Rows from block 5, named by matrix and row number. Rows with one number belong to one channel. Each number is 128 + 24 x the weight over the matrix's rms, rounded and kept within 0 to 255. All counts start at 0.
# convs0: first 3x3 conv (model.mid.2.convs.0.weight, 192x192x3x3), inputs 90-95, a 3x3 kernel for each
# convs1: second 3x3 conv (model.mid.2.convs.1.weight, 192x192x3x3, transposed), outputs 90-95, a 3x3 kernel for each
convs0.94 [125 162 107 134 147 134 162 147 109 160 167 164 132 148 139 126 128 123 123 121 154 135 141 127 110 119 123 118 126 144 146 146 132  78 115 120 111 101 109 141 144 135  89 116 116 144 131 151 141 133 122 124 122 151]
convs1.94 [111 155 115 129 156 144  89 101 105 132 122 123 116 106 109 127 119 122 113 106 139 142 143 143 132 120 124 148 103 125 146 104 113 121 157 140 131 136 128 138 144 122 124 133 127 124 147 138 157 182 138 124 137 157]
convs0.95 [126 155 135 121 146 155 142 161 150 122 106 120 118 105 114 133 116 124 151 178 180 132 156 152 101 138 137 123 130 112 148 150 133 128 116 115 115 112  94 136 130 132 110 102  83 131 114 115 139 127 135 143 147 137]
convs1.95 [147 151 142 151 148 163 124 135 154 114 114 111 110 111 110 125 125 125 160 168 144 150 160 153 138 140 145 100  84  98 111  96 118 117  89 111 145 152 141 147 153 141 131 123 121  89  85  92 127 138 130 138 143 130]
convs0.96 [ 92  98 143 105 127  97 112 159 102 100  95 108 102  98 114 140 129 139 123 136 134 162 126 135 124  49 140 138 130 167 136 139 159 145 167 150 135 133 134 118 117 105 164 187 156 125 139 118 167 128 108 152 100 102]
convs1.96 [ 92 106 162 164 107 176  98 117 169 142 137 136 118 121 113 126 109 123  99 170 125 116 147 143 108 149 131 133 119 139 110  87  93 122 131 134 119 106 107 153 144 157 150 142 147 147 105 120 142 156 110 122 142  99]
convs0.97 [110 118 127 128 124 117 135  86 103 140 148 121 138 145 127 152 154 124 131 134 151 110 152 124 170 109 115  96 133 120 124 141 145 161 136 151 120 123 114 103 131 134  87 134 145 107  97 146 110  97 152 145 117 137]
convs1.97 [140 106 129 101 126 143 134 141 149 134 127 149 117 126 131 140 143 150  97 134 123 152 112 161 126 101 107 123 103 141  92 110 140 155 149 167 107  93  87 125  90 126 107 104 103 128 153 135 103 137 105 109 101 145]
convs0.98 [134 147  83 148 126 118 169 136  78 115 130 116 116 116 103 135 142 124 139  82 173 143 138 125 137 123 138 146 130  99 162 151 130 127 131 119 125 128 140 122 135 116 129 119 131 135  93  88  97 126 120 150 161 156]
convs1.98 [123 115 122 143 185 102 117 102 133 131 126 117 116 112 112 139 164 132 101 141 148 100 121 127 126 166 139 123 148 126  88 121 131 117 119 119 142 129 121 112 118 120 108  88 139  80 113 120  86 136 124 121 108 128]
convs0.99 [119 100 121 114 115  89 162 157 166 131 127 139 109 147 151 123 152 133  95 123 142 137 180 185 145 147 172 141 155 124 164 143 116 136 131 143 113 150 106  99 145 107 142  85 150 141 106 141 141 128 178  64 140 125]
convs1.99 [161 131 167 153 120 169 120  75 110 159 129 146 143 138 142 124 145 147 124 163  96 131 110 134 114  62 170 111 160  99 117 123 132 140 143 162 126 144 132 124 102  97 138 118 118 107 151  98  99 108 102  72  70 130]
convs0.100 [137 111 117 147  94 121 110 101  93 110 103 123 105  97 107 159 130 161 119 121 135 137 134 199 108 134 157 121 123 108 132 108 111 119 116 127 155 148 157 132 117 132 144 205 129 166 123 134 157  88 145 156 151 139]
convs1.100 [112  90 113 106 130 116 153 155 162 140 139 153 135 129 138 128 135 143  96 121  96 145 172 127 133 140 142 169  95 126 134 130 131 132 134 149 107  98 103 123 116 112 136 115 125 168 139 134 138 173 176 140 107 160]
convs0.101 [101 108 127 139 122 156  94  76  70 152 183 138 132 165 127 123 138 113  93 112 110 125 170 138  94 151 122 103 150 108 144 129 133 144 120 136 111 125 111 130 132 125 139 170 136 145 110 114 153 136 124 144 119 107]
convs1.101 [145 144 137 104 113  71 136 113 122 137 155 134 139 121 131 151 137 140 102 127 124 103 121 133 127 160 132 154 146 168 144 141 163 148 161 156 102  96 115 117 143 109 101 136 103 140 172 127 108  99  92 156 153 121]
convs0.102 [147 122 124 146 165 136 157 143 115 109 122 146 123 160 132  88 118 145 141 136 161  90 117 150 117 142 104 132 126 127 114 147 154 138 169 109 115 104 133 109 145 122 134 141 123 120 131 124 132 152 133 122 118 125]
convs1.102 [101 124 184 158 118 128 118  78 167 123 128 147 131 122 133 128 126 125  73 126 167  84 177 145 140 105  92 137 105 159 131 156 107 107 147 113 103 122 130 124 158 141 131 157 134 119 149 106 134 157 123 129 153 154]
convs0.103 [146 136 133 145 144 106  93 144 115 143 153 114 138 110 131 133 122 122 168 148 134 118 126  75 111 115  99 132 134 143 181 148 115 153 178 163 131 127 127  88  81  75 163 193 153 131 130 137 105 126 128 106 104 136]
convs1.103 [133 133 109  82  93 136 124 128 126 149 146 139 124 137 126 131 119 134 112 161 128 113 125 110 143 128 118 110  92 103 167 125 120 133 121 114 107  95 123 143 136 144 130 130 137 103 158 166 149 189 119 149 150 126]
convs0.104 [120 140  98 157 114  76 133 181 103 122 119 127 116 110 153 144 108 141 114 112 102 149 175 138 164 147  89 138 140 104 152 163 120 177 158 131 154 127 120 155 158 129 165 162 111 143 125 107 161 136 170 117 110 114]
convs1.104 [163  94  99 166 134 128 144 124  83 139 131 120 144 129 141 130 135 133  92 132 136 144 101 148 102 140 142 112  72 111 146  96 155 131 115 127 132 138 131 136 138 123 142 117 132 137  99 129 151 133 117 138 107  85]
convs0.105 [ 71 130 100 113  97 112 123 131 109 109 130  96 131 150 137 122 147 140  99 132 125  85 110 108 112 130 105 130 152 145 113  99 117 150 121 129 129 143 129 147 147 134 156 155 144 118 137 132 140 106 146 130 133 129]
convs1.105 [108 129 143 146 137 167 139 139 134 137 126 144 133 125 129 132 116 137 131 118 120 144 132 129 113 151 143 123 133 110 133 128  99 126 145 123 128 143 130 131 146 124 127 155 123 109  92  98 120 137 133 119 106 132]
convs0.106 [142 124 121 134  93 142 133  85 151 121 112 137  80 122 119 106 160  94 141 128 147 160 127 126  87 154 101 147 144 106 122  75 132 153 150 124 133 135 129 125  80 140 141 135 153 101 127 118 150 205 134 112 157 111]
convs1.106 [115  98 142 112 133 153  95 121  53 115 135 121 112 198 160 117 124 116 125 109 111  86  89 117 123 140 106 121 145 132 129 113  99  82 159 117 114 127 115 116 108 107 137 193 142 159 158 101 116 113  99 113  94 120]
convs0.107 [151 147 142 115 154 105 109 116 161 110 130 115 131 132 120 121 145 140 107 111 123 126  34 121 137 152 142 143 100 159 155 172 160 120 109 114 112 127  86 131 153 105 135 100  77 135 125 144  93 155 128  87 129 101]
convs1.107 [136 140 104 167 149  79 112 116 106 132 135 138 139 132 124 136 142 135 115 126 132 144  66 105 119 125 140 155 113 152 145 111 148 139 131 122 157 135 135 132 121 133 137 127 122 159 127 102 145 135 180 114 171 124]
convs0.108 [112 123 111 131 139 120 168 175 120 125 152 116 131 158 135 127 140 124 157 108 135 125 134 158  96 112 116 133 145 129 118 134 122 107 100 119 115 121 122 129 140 139 127 155 147 149 155 148 144 130 124 156 106 129]
convs1.108 [148 108 109 143 168 148 152 152 169 120 133 121 132 144 125 134 135 119  97 113 135 111 119 110  86 138  80 172 189 159 158 167 123 127 102 113 128 141 131 142 135 144 132 138 127 152 176 120 130 177 120 151 171 133]
convs0.109 [128 144 147 123 146 101 147 159 172 155 145 148 134 117 112 136  73  84 140 123 135 110 107  68  98 124 126 144 158 123 136 131 149 105 146 130 166 152 152 127 123 113 148 160 120 141 137 146  95  73  96 101 133  65]
convs1.109 [105  91 122 132 108 118 139 113 116 133 129 125 128 132 125 118 118 123 140 123 109 146 139 110 128 142 133 136 121 126 117 132 125 134 128 120 120 119 139 130 127 136 132 133 127 112 111 102 152 142 170 112 130 138]
convs0.110 [131 117  83 128 141  91 113 139 101 102 112 108 118 128 130 110 122 121 118 169 133  78 116  87 107 131  80 139 177 126 149 175 154 123 126 102 136 132 124 165 157 130 136 149 145 153 109 151 115 148 140 119 126 117]
convs1.110 [120  82 134 132 115 106 144 127 145 138 134 124 138 139 127 129 120 123 163 130 133 149  91 137 150 138 151 110 135 153 136 119 130 107 106 104 129 125 127 129 137 130 135 152 148 169 110 158 115  90 101  98 141  95]
convs0.111 [196 173 199 112 107 104 156 150 163 112 155 127 128 171 133 120 152 130 133 126 118 103 117 100 103 116 142 165 135 169 132 121 140 141 132 113 110 117 108 127 128 108 104 107 112  99 101 139 113  99 132 138 193 159]
convs1.111 [168 173 166 124 146 136  92  55  70 159 144 123 129 128 150 126 129 142 147 118 157 109 122 108 119 125 102 120 117 114 162 164 160 118 180 151 137 117 138 133 138 124 125 136 131 120 174 101  95  46  71 107 136 126]
convs0.112 [ 97 126 189 119 121 149 130 122 133  85 119 156 121 138 144  92 110 125 117 160 144 154 126 153  83 127 141 151 172 130 151 129 141 124 109 134  98 121 120 124 118 112 155 168 180 162 141 117 148 178 132 177 131 118]
convs1.112 [149  55 101 172  95  96 122 131 135 148 125 106 117 147 117 143 120 127 159 158 136 100  89 107 122  96 150 131 152 152 147  82 104 122  98 130 139 142 132 143  86 122 143 144 125 141  80  95 109 129 128 136 108 140]
convs0.113 [122  63 109 146 129 133 162 136 140 101 108 124 126 118 105 160 134 121 100  95 141 103 104 110 107 127 130 104  91 109 139 105  91 126 151  83 138 130 136 135 147 133 111 125 121 135 122  65 151 172  97  84 110 141]
convs1.113 [122 181  96 192 150 123 148 174 114 137 121 124 149 133 115 154 139 129 133  88 108 116 147 144 148 116 129 163 152 123 141 156 128 138 145 114 120 122 145 110 136 136 144 158 120 160 134 146 138 134 148 182 159 155]
convs0.114 [145 143 130 164 209 139  90 108 137 122 125 145 136 116 135 165 123 165 103 122  88 150 133 111 162  90 123 113 109 127 158 140 138 139 111 110 132 121 120 147 151 157 154 142 199  97 108  91 110 137 157 151 116 137]
convs1.114 [157 122 125 201  79 136 204 135 119 122 129 134 141 161 137 137 131 133 108 173 100  95  40 111 146  54 114 120 111 119 136 124 129 110 130 108  99 112 129  92  94 123 118  92 128 116  95 146 105  87 122 125  60  92]
convs0.115 [110 129 118 117 146  86 110 150  97 138 127 140 127 135 139  86 134 117 118 120 132 141 148 146 135 144 115 119 206 140 131 211 125 142 119  98 119 129 110 101 124  93 122 118 145 126  92  76 132 162 124 107 125 127]
convs1.115 [122 142 117 145 103 123 144 143 105 143 142 148 123 128 133 128 120 133 131 147 122 114 124 132  90 119 142 140 158 164 105 108 100 111 116  84 113 120 118 139 147 126 142 133 140 149 152 123 127 102 135 161 178 121]
convs0.116 [ 99 128 148 104  99 145  84 179 131 118 140 137 104 121 106 107 102 119 120 116 123 115 127 137 120 117  79 119 126 115 130 169 120 150 143 129 124 135 146 129 140 149 157 211 117  92 123 152 141 109  95 109 127 127]
convs1.116 [134  92  69 110 153 127 103 182 119 132 121 140 132 120 128 124 110 126 108 171 165  95 175 112  97 142 106 133 135 170 139 192 116 138 170 136 112 102 131 132 119 135 157 127  94 128  79 124 110 118 183 110 122  81]
convs0.117 [213  89 124 150 114 169 163 148  96 123 120 143 141  96 121 120 139 140 138 197 110 168 128 106 124  91 139 148 145 146 104 121  82 161  98 165 151 129 121 130 130 110 118 156 153 161 144 124 137 159 128  89 106 106]
convs1.117 [ 83 135  84 163 162 118 145  70 138 111 145 128 113 143 113 119 139 135 104 104  85 142  67 111  80 175 111 133 125 147 164  99  90 144 161 131 114 154 162 128 132 132 116 103 133 152 131 115 136  83 135 119 200 168]
convs0.118 [106 103 110 120 141 148 117 116 128 114 100 117 107  88 104 125 121 126 125 121 126 126 132 123 110 109 105 132 141 146 126 126 136 107 138 124 128 124 117 122 124 125  95  99  85 147 141 142 135 154 140 143 152 138]
convs1.118 [148 145 143 130 135 123 109 132 115 120 118 122 121 119 118 111 105 108 125 131 130 131 136 140 142 141 140 106 124 109  94 105  99 106 113 101 135 136 136 133 134 133 136 144 137 144 122 121 148 111 124 134  96 113]
convs0.119 [169 168 133 155 132 150 104  99 190 146 135  81 148 151 114 165 163 152 123 137 137 131 137 124 120  94 136 130 133 141 169 173 126 126 148 119 134 112 124 149 136 141 139  94 108 102 123  74  99 124 141 101 119 133]
convs1.119 [143 128 152 112 113 116 132  96 120 126 119 126 134 123 130 146 140 131 142 132 143 143 126 124  96  79 108 141 108 107 129 130 103 124 115 145 126 128 123 130 139 126 117 129 123 135 154 112 139 116 116 109 128 151]
convs0.120 [116 111 167 110  74 134 123 143 144  96 102 119 107 147 124 100 159 121 117 123  91 136 187 179 111  89  80 107  94  92 153 107 122 128 146 173 133 143 141 138 152 137 145 164 145  80 104  91 127 145 100 186 128 148]
convs1.120 [ 94 112 133 103 132  90 103 132 115 135 130 136 118 128 135 118 118 133 143 146 106  79  96 146 144 142 121 134 124 126 110 128 140 157 138  93 134 134 130 146 132 133 149 136 118 114 133 124 125 129 158 124 132 136]
convs0.121 [123 108 115 122 110  74 155 116 114 118 130 115 114 148 132 141 151 150 154 132 103 102 173 168  81  48  60 153 167 174 141 131 141  81  63 110 142 143 134 141 128 124 134 123 105 106 142 122 114 132 122 145 149 146]
convs1.121 [165 111 130 135 150 150 109 126 107 132 128 137 142 132 124 117 133 135 134 114 133 112 147 133  83 132 114 122 165 154  96 101 103 120  64 124 144 137 151 106 121 139 153 144 132  60  73 148 159 118 184 114 153 138]
convs0.122 [161 128 169 132 125 129 165 154 137 139 139 143 114 155 117 101 137 124 121 116 159 127 130 140 128 119 102  94 137  96 128 154  91  86 110 117 129 131 138 151 144 150 114 120 110 152 169 148 155 135 151 136 141 146]
convs1.122 [121 148 133 122 171 133 152 109 115 129 112 125 111  98 102 117 111 128 116 120 101 144 153 153 118 156 162 151 145 125 163 163 165 117 106  59 134 149 124 136 125 127 127 144 127 134 133 121 121 115 129  93  87 100]
convs0.123 [ 83 143 143 128 153  97 180 141  84 110 131 104 123 123 124 132 117 140 152 148 109 147 152 128 137 135 108 141  95 135 148 163 105 138 135 139  97 116  70 137 143 132 104  80 106 125 149  98 133 181 122 109 120 127]
convs1.123 [133 126 139 138 151 106 131 104 142 132 145 126 118 112 130 143 119 139 145 158 119 151 110 126  85 165 122 147 156 115 129 126 122 126 137 173 136 131 156 128 130 128 107 119 116 148 186 179  89 163 196 123 126 113]
convs0.124 [161 127 144 118 132 109 138  95 158 152 115 128 132  99 142 136 110 135 116 140 124 135 122 154 124  96 151 122 138 123 134 133  93 116 152 171 145 142 141 123 115 132 126 108 182 142 127 148 117 120 134 152 123 140]
convs1.124 [116 151 176  79 186  90  96  80 101 144 134 119 144 132 122 128 125 122  97 144 161 145 101 140 125  88 110 144 137 142 207  75 147 147  95 134 134 105 146 102 131 129 119 120 111 130 109 148 179  20 172 121 116 138]
convs0.125 [134 135 120 129 102 141 131 113 126 112 124 119 133 121  98 133 138 139 179 170 150 166 155 153 122 129 122 111 124 158 117 108 115 123 124 139 115 129 124 138 148 182 152 133 126  86 141 187 120  69  77 117 114  93]
convs1.125 [164 104 125 109 130 159 100 116 126 121 138 136 132 127 113 119 129 143 186 119 132 106 150 107 105 122 126 158 133 105 147 140  72 175 122 107  97 116 130 111 125 150 125 116 115 118 136 123 106 171 156 143 152 150]
convs0.126 [159 124 164 128 144 139  92  54 166 110 112 118 133 131 142 129 122 120 123 135 131 147 136 115 133 131 121 133 126 133 111 158 108 118 159 132 129 158 132 156 140 142 135 144 138  94 107 118 110 128  73 116 110 138]
convs1.126 [112 173  77 119 112 127  63 155  95 130 123 116 130 120 127 128 121 122 119 127 156 153 145 120 127 137 120 119  94 124 141 169 105 117 124 125 129 125 131 111 134 114 116 105 132 157 151 176 205 169  95 142 102 159]
convs0.127 [143 105 126 125 156 104 105 114  79  95 122 108 105 131 131 126 128 119 151 136 145 123 104 114 166 138 103 131 135 102 156 146 118 110 137 129 132 112 117 123  97 109 144  99  80 135 121 117 126  97 119 113 102  86]
convs1.127 [153 133  96 112 140 122 110 110  89 118  95 138 145 115 144 124 104 114 116 132 129 111 146 139 101 125 107 118 146 141 151 165 125 149 143 127 158 158 120 136 149 108 129 134 121 127 105 122 178 144 121 123 109 116]
convs0.128 [125 136 126 119 105 139 122 110 124  92 106 112 139 179 121  60 138  87 118 160 152 128 162 151 105 111 126  93 113 135  95  91 117 135 116 121 139 138 116 132 152 131 146 113 102 166 155 120 136  69 109 133 129 111]
convs1.128 [151 152 159 142 160  85 136  85 122 129 114 106 136 118 102 136 119 113 151 122 133 132 138 108 118 111 124 104 142 121 141 119 138 143 140 128 133 136 127 114 123 126 125 127 110 146 131 115 139 141 155 135 129 122]
convs0.129 [141  96 169 140 134 144  77 116  71 115 113 133 111 148 143 107 140 132 170 139 140 128 195 148 143 152 154 143 135  88 129 119 112 159 145 108 108 104  93 149 149 152 140 106  72 194 174 155 121 145 115 117 112 118]
convs1.129 [157 137 128 119 192 145 120  86 122 135 114 128 122 110 118 127 117 126 115 114 109 132 116 116 141 134 114 136 116 121 150 114 135 132 146 136 126 132 114 134 145 139 133 142 127 112 108 135 134 127 122  93 108  82]
convs0.130 [132 131 126  99 109 123 155 183 152  96 103  96 118 133 134  98 102 116 146 133 139 109 147 131  75  79 113 150 146 148 151 159 157 110 122  97 122 131 129 121 131 122 135 136 121 107 154 147 131 120 120 112 127 114]
convs1.130 [121 119 131 116 111 118 113 121 118 132 130 136 126 137 133 131 129 145 155 132 185 202 218 210 109  96 140 143  89  96 113  63  77 116  98 106 136 140 134 142 142 150 141 141 127 103  98 101 120  88  98 150 132 125]
convs0.131 [132 191 194  73 119 105  95  95 159 151  75 131 135  81 114 103 113 135 119 134 107  79 151 144 116 124 149 126 141 134 115 182 174 129 151 155 118  98  97 157 128 130 148 147 132 160 100 125 135 168 143 116  91 139]
convs1.131 [127 153  90 147 120 121 121  53  85 127 121 134 129 104 125 141 129 141 139 174 106 147 101 126 104 114 116 142 145 130 159 168 179 135 168 165 147 137 136 145 147 137 135 124 132 132 120 129 123  93 117 162 144 160]
convs0.132 [127 174 127 139  83 151 113 113 100 127  89 124 104  95 108 126 131 118 108 202  70 128 196 188 106 105 105 125 150 149 108 128  76 131 151 120 129 102 140 142 160 125 133 144 137 132 140 101 129 109 123 132 128 163]
convs1.132 [128 169 113 125 134  96 112  63 110 129 134 136 142 135 137 132 167 132 119 129 126 116  57 131 108  92 104  94 106 110 163 115 142 130  56 110 135 128 137 132 134 129 145 100 124 127  86 166 105 110 130 107  73 118]
convs0.133 [147 152 121 168 117 105 114 115 143 129 124 136  97  72 109 127 138 123  98 110 154 136 117 108 142 186 142 197 131 103 119 170 116 161 162 159 112 109 111 130 136 116 147 150 116 110  70 126 134 176 118  72  92 116]
convs1.133 [137 138  97 133 122 130 133  99  81 116 124 116 111 121  88 137 129 125 109 140 119 133 134  82 113 132 129 137 152 132  96  81  74 127 161 182 116 124 130 124 129 124 121 115 125 137 125 117  80 116  68 150 186 154]
convs0.134 [108 109 117 143 153 105 179 196 123 127 121 160 130 144 126 122 136 150 119 121 139 130 125 106 120 101 105 117  99 141 158 106 102  80 136 147 115 118 107 114 133 129  79 100 129 118 154 106 116 156 114 140 117 158]
convs1.134 [156 125 147 151  82 159 156 110 147 133 113 129 118 136 129 111 121 112 144 129 133 166 120 169 112 103 153 148 161 136 144 188 139 106 168 131 136 143 161 144 131 135 128 134 135 148 158 178 148 135 118 146 158 173]
convs0.135 [124 122 118 144 158 123 140 126 151 134 106 140 132 138 133 118 108 108 106 144 110 123 132 126 117 147 142 137 113 123 144 161  93 131  86 154 130 111 100 124 157  93  98 148  99 124 119 150  70  60 121 117 102 118]
convs1.135 [137  90 110 157 102  49 143 179 158 148 160 148 148 129 123 158 128 128  99 108  99 128 117 161 110 106 127 150 137 187 170 179 180 182 140 152  90  74 104 118 124 137 128 106 124 179 171 174 187 126 112 192 188 158]
convs0.136 [126 150 118 201 148 144 179 106 115 121 152 133 102 123 109 105 143 113 133 108 124 118 116 132 140 147 134  90 132 112 129 159 114 135 132 111 129 126 130 138 152 133 131 162 122  85  95 109 111 112 100  90  92 132]
convs1.136 [134 110 166 139 152 110 142 158 141 126 121 124 125 120 123 133 131 119 116 105 115 148 152 115 145 141 137 165 115 161 120 148 120 129 158 120 119 122 124 126 125 142 120 132 124 118 178 132 131 166 148 107 109  87]
convs0.137 [137 101 122 123 105 100 133 128 103 122 134 121 141 129 112 148 141 124 125 118 163 154 168 171 140 149 158 125 128 143 129 123 132  47 135 112 106 108 108 109 124 127 113  93  93 195  97 125 187 122 147 169 151 143]
convs1.137 [155  93 163 104 117 161 106 157 144 128 135 136 132 130 106 138 139 117 133 130 111 128 152 154 120 134 145 100 164 110 122  62 113 165 158 138 119 124 145 140 141 136 106  99 114  91 118 141  95  78  77 131 152 112]
convs0.138 [114 143  87 132 176  54 119 111 122  83 107 118 123 152 128 113 120  89 165 110 176 176 142 136 137 144 113 138 145 130 124 171 136 162 133 159 149 150 130 137 137 140 120 105 134 106 101 132  91 148 142  98 144 120]
convs1.138 [115 140 114 116 149 110 138 109 122 131 134 131 125 132 134 129 125 134 106 124 146 122 127 145 124 144 125 114 120 136 125 122 136 130 125 140 133 128 140 125 132 139 126 132 136 132 128 151 118 155 120 112 158 160]
convs0.139 [140 116 139 129 102 122 160  96 133 124 144 131 117 111 113 134 130 103 144 148 110  57 198 122  99 144 114  96 103 130 111  86 124 129 137 128 130 118 137 143 119 119  99  89 110 141  89 105 108 129 126 125 110 126]
convs1.139 [124 144 115  97 121 161 151 126 133 125 101 119 133 142 123 118 125 147 146 153 120 141 117 152 121 150 143 131 158 118 130 109 136 116 168 114 132 149 125 117 108 114 125 145 153 184 179 140 134 158 151 103 176 114]
convs0.140 [143 138 106 144 141 132  99  69 107 119 129 124 134 144 128 100 107 101  93 132 131 124 119 109 123 136 146 174 126 129 131 129 118 154 141 141 123 134 132 140 135 136 125 119 139 143  78 122 156  99 139 138 148 139]
convs1.140 [162 133 144 144 129 121 111  90 107 142 142 127 128 130 127 109 112 133 103 111 168 155 109 144 131 121 136 144 129 135 180 154 130 139 113 153 138 138 153 129 141 130 142 128 116 165 159 140  94 102  79 121 118  98]
convs0.141 [106 141 135  94 140 104 153  94 149 122 158 119  99 126 123 147 102 130  95 106 101 127  79  89 138 145 118 109 126 137 148 146 128 117 204 124 127 113 134  84  92  84 158 197 170  57  70 133 134 127 121 107 122 136]
convs1.141 [159  22  57 124 148 145 113 171 139 141 127 121 125 151 110 138 132 142 108 103  92 105  88 154 139 123 126 143 165  91 133 127 111 144 151  86 116 126 113 144 151 135 131 150 121 117  60 128 204 200 154 135 133 151]
convs0.142 [ 97 137 157 120  80 181  99 105 137 133 134 112 170 187 130 109 113 135 106 142 152 140  85 131 100 136 120 140 123 121 140 113 138 138 132 151 122 154 132 127 161 166 101 164 101 152 124 171 115 114 126 114 148 125]
convs1.142 [116 152 126 110 136 158 117  92 150 130 117 116 132 126 109 120 121 131  97 153 150 115 120 104 104 110  92 152 102 157 127 115 124 150 159 127 117 149 136 125 103 146 129 113 136 147 127 145  74 171 123 117 151 109]
convs0.143 [124 113 111 158 161 132 134 161 121 124 136 120 128 148 127 114 131 138 109 120 109 130 128 133 134 116 111 155 124  84 125 162 131 141 153 161 141 127 102 156 155 151 110 113 118 142 128 140 133  81 130 148 111 122]
convs1.143 [104 134 137 148 138 138 175 134 106 126 133 124 119 129 113 131 139 127 144 114 138 166 138 176 179 156 203 160 142 113 174 138 111 162 131 123 135 131 127 142 139 144 124 127 123 122 123 118 125 143 146 134 171 148]
convs0.144 [130 140 115 152 147 130 189 125 117 133 159 123 130 169 134 110 167 130 109 121 154 124 122 139 128 114 103 121 148  94 111 159 148 110 143 134  98 114 133 118 129 163 106 141 160 124 151 135 133 140 115 115 133  84]
convs1.144 [150 128 162 109  99 124 140  96 134 119 129 131 110 126 124 114 116 110 148 135 144 141 117 117 151 143 132 137 134 130 156 136 141 132 135 124 134 114 132 142 116 140 143 138 144 114 112 143 123 147 126 146 142 141]
convs0.145 [122 111 100 121 116 100 138 115 120 108  84 125  68  37  78 109  87 107 102 104 130 128 161 163 116 142 133 111 104 110 144 139 130 103 125 102 127 128 122 121 127 121 112 135 108 170 134 166 116  77 107 144 153 147]
convs1.145 [145 129 125 131 180 109 126 154 137 134 121 137 127 105 123 146 125 135 179 152 164 119 158 133 183 145 126 127 133 127 111 105 115 151 146 123 119 122 115 120 140 126 134 135 129 111 106 121 131  91 102 107 155 117]
convs0.146 [ 95 101 128 112 117 136 113 109 114 137 144 147 154 166 159 152 166 169  97 102  75 119 124 126 132 113 117 123 136 119 124 128 131 141 149 143 121 122 105 117 103  95 147 128 104 106 100 139 117 107 126  99 103 103]
convs1.146 [151 111 166 117 107 140 134 137 146 113  95 119 103  97 109 111 105 115 134 191 155 182 191 171 170 182 158 132 154 118 120 151 118 116 130 128 144 156 133 155 178 140 128 138 111 113 132 123 162 175 158 112 117 116]
convs0.147 [134 124  91 131 126 118 144 201 111 138 131 121 137 147 130 117 151 117 114 102 108 136 122 154 140  85 102 133  85 109 142 185 119 115 139 150 105 100 115 130 107 116 117 154 124  70 115 119 116 100 132 141  75 120]
convs1.147 [ 86  89 130 152  62  96 156  88 102 136 125 126 122 147 133 111 103 118 137  90 168 127  95 118 126 167 104 113 157 180 110 121 113 103 110 128 134 117 116 139 127 150 131 148 137 112 123 121 126  69 145 154 201 155]
convs0.148 [144 136 162 135 125 162 161 145 144 163 134 157 141 134 147 134 120 129  95 137 140 128 148 150 102 139 149 141 161 135 149 151 131 169 150 132 143 143 148 127 135 128  93 109  96 123 118 131 157 121 137 139 129 152]
convs1.148 [192 151 143 112 145 173 131 153 148 118 108 123 105  89  96 114 106 118 151 130 139 120 114 129 131 109 131 139  92  76  83 102  93 120 120 114 147 143 139 143 155 151 141 139 134 142 141 143 146 148 126 115 121 136]
convs0.149 [122 166 141 102 133  93 119  93 117 135 165 136 133 135 125 143 137 127 119 117 141  79 113 120 145 109 137  99 121 122 121 102 117 136 124 110 105  95 102 104 121 112 125 157 130  99 119 127 126 178 130 129 148 131]
convs1.149 [ 93 112 116 136 185 117 168 118  70 130 123  93 122 118  91 125 108 123 130 150 110 115 113 133 109 161  99 117 139  84 138 123 115 103 112 128 119 149 183 138 127 148 120 163 121 127 137 149  94 128 129 103 165 100]
convs0.150 [164 149 173 127  83 142 113 126 101 119 116 136 113 120 158  97  98 129  97 140 135 193 190 180 137 108 102 164 152 144 162 167 147 134 164 150 126 108 102 119 118 122 103  90  80 122 102 116 134 101  99  94 100 102]
convs1.150 [ 99 157 106  90 163 125 109  92 100 111 114 112 113 113 127 118 120 124 112 139 123 101 111 103 127 116  97 126  94  92 136 114 130 130 133 129 137 141 133 131 136 119 146 130 139 165 107 111 135 143 156 133 140 154]
convs0.151 [101 148 110 158 194 154 116 125 123 120 157 139 118 149 142 128 131 122 150 142 163 168 148 136  95  88 110 129 147 124 111 107 125 166 169 166 113 118 110 112 141 126 147 139 143 131 152 137 117 124 111 113 130 100]
convs1.151 [134 150 137 165  93 116 131 124 124 138 136 138 121 104 118 132 102 125 132 129 122 122 143 134 113 130 128 125 128 128 109 135 106 101 152 119 112 116 124 129 168 149 126 153 135 126 139 130 105 133 108  97 125 143]
convs0.152 [122 146 138 122 137 101 131 118 122 108  79 101 169 171 150 121 121 120 111  93 117 127  81 142 128 170 143 109  70  67 119 136  92 126 104 125 119 114 117 116 129 127 184 154 146  91 104  90 120 181 135 132 137  91]
convs1.152 [ 84 144 112 109 130 105 130  99 147 130 132 135 153 137 148 104 102 115  71 143 127 143 135  99 148 124 133 132 106 152 122 144 115 123  98 143 130 136 127 109 140 109 137 161 135 144 112 107 135 117 128 154 143 155]
convs0.153 [152  78 155 134 107 120 142 144 134 134 132 134 117 128 122 135 127 137 125 105 141 121  97 121 116 122 122 143 130 100 111 123 146 119 162  88 117 115 126 111 134 143 126 171 133 104 147 111 138  53 172 148 117  76]
convs1.153 [107 114 151 112 124 137 145 172 118 141 109 144 131 109 123 116  92 136 129  93 133  84 133 163 132 148 102 158 136 164 153 194 101 117 134 156 124 155 121 124 126 143 139 149 122 108 123 122 158 115 156  82  77 126]
convs0.154 [129 135 108 126 102 131 182 161 177 115 138 144 134 135 130 138 139 133 150 150 164 116 169 139 113  93 100 111 118 115 142 159 109 152 171 173 123 130 125 131 118 133 106 120 111 141 127 156 121  83 110 129 138 121]
convs1.154 [141 151 132 160 163 132 149  99 156 125 122 120 140 112 137 142 127 133 141 120 145 132 130 135 135 129 133 105 118  92 138 125 140 119 105 128 135 139 139 130 143 131 136 142 139 140 125 116  84  47  48 136 134 104]
convs0.155 [138  96 177 175 137 119 126 126 129 179 146 136 136 150 120 137 150 148  91 143 131 115  93 143 130 111 132  96 162 150 131 112 140 135 152 151 128 105 107 128 116 113 145 113  76 139 112 159  60 100 159  80 152 161]
convs1.155 [133 138 127  79 165  81 118 146 146 124 124 132 118 118 110 117 113 135 124 164 141 131 140  82 103 178  77 142 103 145 124 116 163  99 132 140 142 119 124 152 126 137 131 136 128 125 112 177 155 157 146 116 153 129]